config = dict(
    train_examples=48750,
    horizontal_flip=False,
    upsampling='transposed_conv',
    residual_init='none',
)
Rows from block 12, named by matrix and row number. Each number is 128 + 32 x the weight over its row's rms, rounded and kept within 0 to 255. All counts start at 0. After the name is the row's rms in percent of the matrix's.
# conv: 3x3 conv (model.decb.0.2.conv.weight, 128x128x3x3), inputs 22-43, a 3x3 kernel for each
conv.68 097 [118 106  77  51 124 143 117  92  97  60 112 186  86 122 217 156 229 221 149 104 150 129 147 160 101 147 142 108 116  92 164  97 146 153 131 173 131 181 162 100 104 127 123  44 169 166 144 178 156 172 192 115 163 192 157 107 137 144 100 116 138  95 127  62 152 116 137 126 127 168 141 151  93 142 114  70 149 134 109 114 130 106 115  99 130  84 164 176 123 160 171 102 121 128 171 114 123 127 132  65 122  85  77 145 143 137 156 150 125  96 113 131 148 163 105 114 142 133 132 143 181  97 168 124 109 131 116 111 147 124 100 103 105  89 129 149  80 107 113 164 126 143 153 105 133  70  93 169  23 122 125  75  94 136 121  99 156 112  90 115  85 165 156 146 160 208 133  99 167 128 192 121  51  65 122  50  94 130 144 119 102 122 159 100  86 148  92 127 134 124  95 154 130  85  96  64  89 150]
conv.69 095 [141 156 117  97 155 114 113 115  91 123 158 115 103 133 123 121 127 158 124 126 150 124 150 117 210 147 111 109 154 142 110 128 119 164 134 145 140 208  78 106 102 129 134 216 140 126 135 119 143 140 125 129 135  89 166  85 121  81 110 157 211 140 228 149 113 130 129 162 117 149 159 137 163 125 167 153 138 169 122  52 145  71  83 110  93 102 145  96 118 100 110 135 121 172  82 118  90  92 100 123 146  90 178 165  84 151 118 143 182 130 149 198 161  96 145 107 111 105 166 165 192 116 130 146 154 140 119 104 109 129 116 107 127 101 125 140 165 161 157  88 138 101 102 149  91 160 164 101 126 165 152 142  84 201 114 141  84 194  70 157 192 104 113 128 131  83 135 111  91 129 121 121 167 108 100 129 125 157 172 182 152 187 155 183 141 181 149 105 141 145 156  96 188 117  52 154 117 185]
conv.70 088 [ 88 138 124 132 124 112 182 138 137  84 153 142 134 145 146 108 183 157 141  57 143 104 125 165 157  97 151 111 151 107 144 100 146 116 111 160 138 106 113 150 158 137 124 101 175  95  64 123 112 126 162 128 145 142  92  74 135 157 142 113 169 117 182 133  92 136 109 119 139 136 134 135 119 141 133 117 131 173 169 126  98 145 155 124 116 149 142  95 145 138 107  90  93  70 136 128 131 114 132 168 147 160 131 170  86 136 116 107 186 132 105 143 134 175 139  76 167 139 184 152 101 118 118 116 137 158 115 134 146 167 137 135 115 147 169 123 145 112 129 103 113 123 135  90 139  62 103  86  97  94 126  50  41 134  62 120 115 100 124 138 133 104 208 112  51 128 122 138 118  83 127 153 135 121 165  76 142 178 164 180 156  94 158 145  90 150 116 163 122 138 148 156 138 116 178 157 124 138]
conv.71 103 [ 99 110 135 194 123 156  83  84 103 187 100 157 167 193  89 142 134 121 175 182 139 162 133 156 124 146 111 135  89  87  99 120  67  77 135 130 160  98 160 168 191 184 100 157 130 136 104 120 127  99 129 145 106 119  99 118 110 155  96 114 119  93 108 117  96 160 148  81 129 123  97 111  89 167 103 151 102  79 129 123 173 177 125 110 107 153 156 123 116 163 140 187 180 111 106  44 127 206 185 149 115 151 128 129 172  77 163 136 112 129 136 116 156 181 109 124 151 133 138 146 118 127 146 154  88 127 125 128 165 113 104  89 136 132 124 101 101 104 147 109 165 122 105 116 113 102  95 153 116 147 126  72 128 125 164 132 152 119 131 102 192 175  73 139 111  78  95 116 158 131 142 133 107 153 126 143 148 133 102 123 163 149 131 121 132 106 107 112 143 126 124 146 202 174 127  21 149 156]
conv.72 107 [ 85 174 101 106 145 145 119 104 147 136 189 127 127  99 132 184 111 127 106 116  51 140 189 107 147  94 125 136 126 134 117 122 156 157 122  90 103 169 112 139 117 121 128  92  94 134 103 140 103 111 126 105 146  71 171 148 171 128 136 110  93  73 100  76 102 141 133 116 186 140 135 170  86 163 132 160 154 137 134 112  98 131  71 141 151 125 153 127 138 142 123 116 150 124  87  92 132 112 151 141 196 102 163 173 142 161  90 130 140  88 143 147 205 138 144 115 148  74 145 144 148 141  78  62 125 151 111 166 147  94  79 136 184 115  88 118 106  71 147 125 151 107 107 116 202 128 141 149 146  69 135 111 126 128 145 154 116  94 139 196 123 121  98 127 162  89 160 124 120 145 143  87  87 189  99 118 109 151 131 153  86 148  89  94  87 155 152 120 101  98 136 195 130  84  91 137 204 110]
conv.73 102 [131 121 133 162 118 149 156  92 147 131 108 127  97  62 108 165 152  51  82 118 139 169 106 134 150 107 148 145  93 142 165  87 123  88 204 123 103 107 161 133 149 159 100 204  96 179 150 140 123 149  85 132  75 168 111 124 123 122 117 178  90 161 125  93 106  96 161 143 147 177 117 106 161 176 102  99 151 138 142 115 176 149  93 121 119 132  63 111 139  61 139 138 191 131 110  89 142 141 197 148  99 113 191 105 121 154 157 131 117 152  97 104 172 174 166  71  72 130  95 130 116 146  99 115 103 170 109  83 196  89 107 123  96 199  77 158  98  75  64 118 141 144  91 103 130 103  64 137 112  82 154 102 133 151 159 123 125 165 126 121 171 142  83 128 129 110 138 126 188  85 160  92 125 191 125 120  63  97 177 108 101 120 119 142 132 129 133 198 125 124 100 167  75 122 125 106 160 133]
conv.74 096 [184 163  84  70 133 168 152  81 188 144 133 186  52 191 143  84 250 163  52 103 156 120  86 115 106 121 152 195 131 134 196 184 143 132  79 125 128 146  99 121  68 110 147  68 125 149 148 120 144 167 125 181 109 131 160 146  73  99 123 147 122 119 140 128 157 121 113  99  89 119 166 109 127  89 151 120 111 118 115 112 126 155 203 138 160  71 160 153 124 134 122 153 134 126  99 100 140 182 112  85 105 126 134 170 117 140  96 139 105 175 110  86 148 123 164 111 146 179 113 151 178 127  96 133 102  81 140 107 128 136 136 146 142 160  83 148 145 127 149 174  88 128 148  87 132 178 127 107 193 149 106 131 134 109 108 130 115  94 144  94  94 131 142 101 136 116 121 136 125 133 122 108 122 162 115 167 129 163 143 112 126 184 129 142 114 115  67 127 123 129 134 125 181 166  96 110 132 156]
conv.75 107 [147 121 144 136 112 160  92 131 154 118 125  95 157 146 119 174 109 145 141 115 119 102 155  68 110 153 123 164 136 123 138  85 112 164 146  66 118 159  58 136 147 139 133 140 146 126 126 107 136 111 179 134 154 127 119 160  92 101 108 139 125  84 170 129 114 119  86 133 126 126 158 162 124 164 128 133 182 127 143 129  96 179 118  88 154 149 142 148 177 111  85 118 182 101  95 182  98 123 165 102  92 172 136 141 157 117 109  78 130 148 113 155 159 174 131 124 112  94 206 156  78 117 159 118 125 165 106 139 135  97  85 188 101 167 155 147  97  83  81 100 158 133 163  81 143 122 131  88 120 152  80  66 149 179 160 109 142 115 104 108 148 123 168 168 167 136 173 169 105 130 148 159 117 152 105 105 144 162 129 178 225  64 132 129 161 126 121 139 123 172 170  95 146 116 116 164  90 135]
conv.76 101 [135 183 132 144 102 140 116 108  71 105 227 200  48 110  82 114 125 156 123 110  80 132 116 133  96 122 102 110 141 120 117  73  89 150 104 147 137 160 132 152 111 166 149  80 134 156 127 124 142 100 136 143 120 152  66 125 131 160 107 123 156 119 118 126  85  94 100  97 112 180 123 144 119 137 132  87  82 112 132 112 126 104 120 113  92 117 148 120 134 119 129 117 104 170  95 116 110 163 155 170 113 154 150 157 119 183 137 130  97 111 195 138 131 161 113 124 207 143  96 163 158 113 139 111 120 177 132  89 164  96 136 171 130 183 163  66 175 114 130 152  91 157 176 100 100  82  75 154 149 116 174 192 178 123 136  96 151 109 109 152 114 162 152  71 165 145 127 111 245 188 132 110 107 134 115  60  92 192 142 113 114 141  80 108 122 158 149 166 143 179 145 100 142 146 135 159  89  86]
conv.77 100 [148 102 114  89  75  98 158 123 169 114 185 130  89 179  97 113 152  80  88  52  71 187 163 166  78 162 126  99 135  75 175 149  79 121 160 147 106 151 138 168 186 173 140 199 217 102 126 108 109 104 119 107 113  91 158 161 155 181  85 152 165 112 144 156 181 120 111  91 195 141 115 155 115 167 105 128 138 163 109  65 124 139 101  98  73 133 135 121 145 116 115 117 138 164  77 106 103 136 170 178 138  90 174 154 169 148 194 113 120 114 116 105 180 110 124  79  88 167  99 135  88 141 118 108  91 142  57 125 112 120 137 105 143 138  91 152 116  93 102 173 133 147 135 159  98 128 175 158 148  83 162 102 163 164 192 128 120 168  71 119 108 143 172  85 126  54 140 142 162 109 113  86 163 135 145 153 145 162 156 145  68 162  84  35 118 104 134 189 135 120  99 119 106  95 131 138 180  52]
conv.78 102 [144 116  86 167 123 105 124 105 165 133  92 132 153 158 137 135 131 119 106 130 165 102 105 111 196 169  97 128 110 107 130 121 106 151 112  89 148 139 136 104 196 153 122 113 122 195 130 172 131 186 152 184 136 173 117 105  40 189 125  99 164 127 182 124 164 107 107  85 139 113 139  75 125  94 149  88  97 133 156 129 130 142  96  94 117  55  97 112  90 142 106 167 154 138 190 208 108 103  89 128 121 156  99 161 149 132 118 159 105 132 184 184  93 148 131 171 183 150 138 121  87  76 133 133 180 119  98 161 113 147 153 169  77 161 137 162 163 160 119 109 117 101 132  77 124 147 131  83 120 145  80 115  48 118 196 107 147 165 175 101  40 107  98 134 137 161 128 171 100 143 114 146 116 132 125 107  81 163 146 105 163 175 108 142 116 136 154 110  71  72 108 103 100 127 117  87 177 163]
conv.79 097 [164 126 110 159 148 144 146 143 125 117 166 176 115 157  83 129 255 166 141 111 119 132 184 110 150 111 137 109 135 139 121 172 145  67 115 123  73 132 117 173 103 128 156 106 130 237 128 170 113 200 170 188 130 142 114 120 146 130 186 115  81 132 120 117 106  27 152 112 157 132 129 120  95 107 139 129 178  90 132 161 140  84 127 116 154 178 114 137 155 170 149 148 179 101 131  94  97 108 124 110 150 149 111 173  76 179  93 135  81 211 112 140  79  91 110 142 133  76 175 140 188 164 117  71 144 125 106 185 108 149 129 143  88 123 112 146 172 133 188 118 128  88 121  78 126 180 125 150 108 174 116 175 130 136 174 196  83 160 119 118 106 145 144  96 142 123  55 165 205 173 174 136 109  96 122  80  50 133 153 115 145  90  99  84 101 101  57 110 115 117  37 144  83 132 103 155 112 174]
conv.80 100 [142 145 144 130 119 104 209 135 140 112 171 179  66 136  99 130 177 155 108 128 148 100 120 103 126 131 133 141 144 116 104 150 131  91 200 104 151 200 126  96 145  99 115 255 103 114 130 127 170 146  60  66 111 126 114  87 155 183 123 120  93 121 131  84 146 104 105  81 143  96 116 192 135 161  41 131  80 173 127 116 146 143  89 145 118 127 169 115 104 127 136  94 199 162  90 155 134 132 184 115  82 145 177 115 102 119  57 121 103  86 146 116  88 139 115  83 115  98 124 106 167 101  93  93 105 137 109 104 177 100 137 152 102  93 116 125 107 105  30 206 179 186 106 108 139 149 124 185 133 136 207 113 194 176 135 141 113 109 101 127 115 143 168 158 168 105 147 128 158 184 122 110  98 118 116  77 114 148 112 118 125 102 139 158 165 155 112 106  99 111 109 101 142 170  97 126 170 102]
conv.81 095 [131 133  49 160 106 181 104 132 116  93 108 102 119 145 132 154 109  81 202 145 166 147 134 131 149 161  77 161 142 110 109 163  89 133 112 129 157  66  85 109 142 105 127 118 207 104 156  90 139  55 153  96 104  47 179  89 123 110 149 141 132 154 129 141 108 116 143 114 141 114 150  91 162  63 129 133 143 147  99 154 130 117 157 125  70 110 125 108 136 176 133 147 127 149 166 118 183 128 146  74 146 182  96 145 143 112 123 137 165 106 157 121 104  70 114  75 146 148 116 132  80 172 135 154 116  97 133  90 136  95  91 130 143 131  82 172 113 131 122  87  93  63 151 135  97 124 176 140  92 136  97  46 120 125  70 122 135 179 121 125 181  96 155 111 122 127  93 134 120 151 151 154 134 139 131  92 112  85 111  99 186 151 219 146 146 161 110 132 103 170 130  98 122 132 119  75 100 225]
conv.82 114 [192 147 118 205  69  62 171 141 168 128 146 110 109 125  90  78 122  94 151 171 170 152 130  89  98 165 150  98  95  94 147 165 159 110 149  86 141 141 150 101 175  65 131 100  83 175  96 124  81 117 126 107 148 118 146 115 106 156 119 134 120  98 113 176 151  75  82  94 108 100  88 197 159  96  98 122  47 138 137 116 144 124 127 165 181 128 137  86 182 107 132 149 124 129 155 100 110 156 111 103 124 148 142 167 176 100  58 111  84 135 103 128  57 116 131 110 171  89 153 158 145 125  98 109 223 125 107 112 119  99  86  72 149 143 144 131  96 100 107  84 181 114 219  78 125 116  89 117 105 125 137 189  71 106 116 135  95 134 132 115 186 118 134 186  95  88 149 162 153  80 111  93 118 120 112 136 130  68  85 113  91  92 128 138 164  93 109  96 151 127 121 101 105 102 117 136  44 146]
conv.83 099 [124 130  97 104 134 123 145 129  84 132 113  84 199  73  85  55  33 105  52  95 111 153 136 113  80  79 135 121 130  96 140  75 117 134 123 116 125 131  65 151  85 133 122 111 158 113 137 163 118  84 165  96  71  61 142 170 138 126 137  88  95  49  81  94 168 144  77 145 199 155 127 140 153  40 149 166 118 137  99  83 142 112  82 116 113 175 121  87 212 132 141 173 122 141 118 141 149 156 119 107 163 159  79 106 138 133 122 122 142  78 153 123 145  98  73  92 109 131 111 127 105 100 117  95 124 124  77 153 123 106  95  73  86  82 152 111 145 188 147  92 146  81 190 190 106 108 132 200  76  85 115 129 158  71 119 148  95 105 107 110  99 107 172 121 139 131 103 107 132 143 112 102 154 138 105 106 134 136 100 120  99 140 154 103 121 109 115 164 161  95 128 101 118 129 117 114 160 133]
conv.84 105 [138 108 123 220 119 164  87 157 114 114  93 120 135  83 108 120  84 122 155 155 104 190 102  72 175 134 130 169 133  97 182 106 128 151 164 150 115  95 107 170 172 141 151 145 112  71 169 108 129  91 119 173  91  89 104 126 123 112 131 106  53  67 120  95 136  91 170 120  84 133 150 126 136 134 116 136 177 127 103  73  57 128 131 138  90 150 191 115 122 166 132 128 134 196 125  85 123  96 135 226 108  74 103 200 178 128 161 167 178 144 133 157 133  69  82 125 148  90 120 138 144 111 120 120 128 131 128 122  98 120 103  84 104 139 100  65 117 118 109 160 113 136 118 106 119 165 156 113  91 149 101 110 156 106 152 124 144 138 131  70  62 158 141 106 133 115  89 125  96 145 123 118  82 155 103 112 139 147 180 101 149 122  88  97 143  61 132 161 121 163 119 106 128 161 119 126 103 127]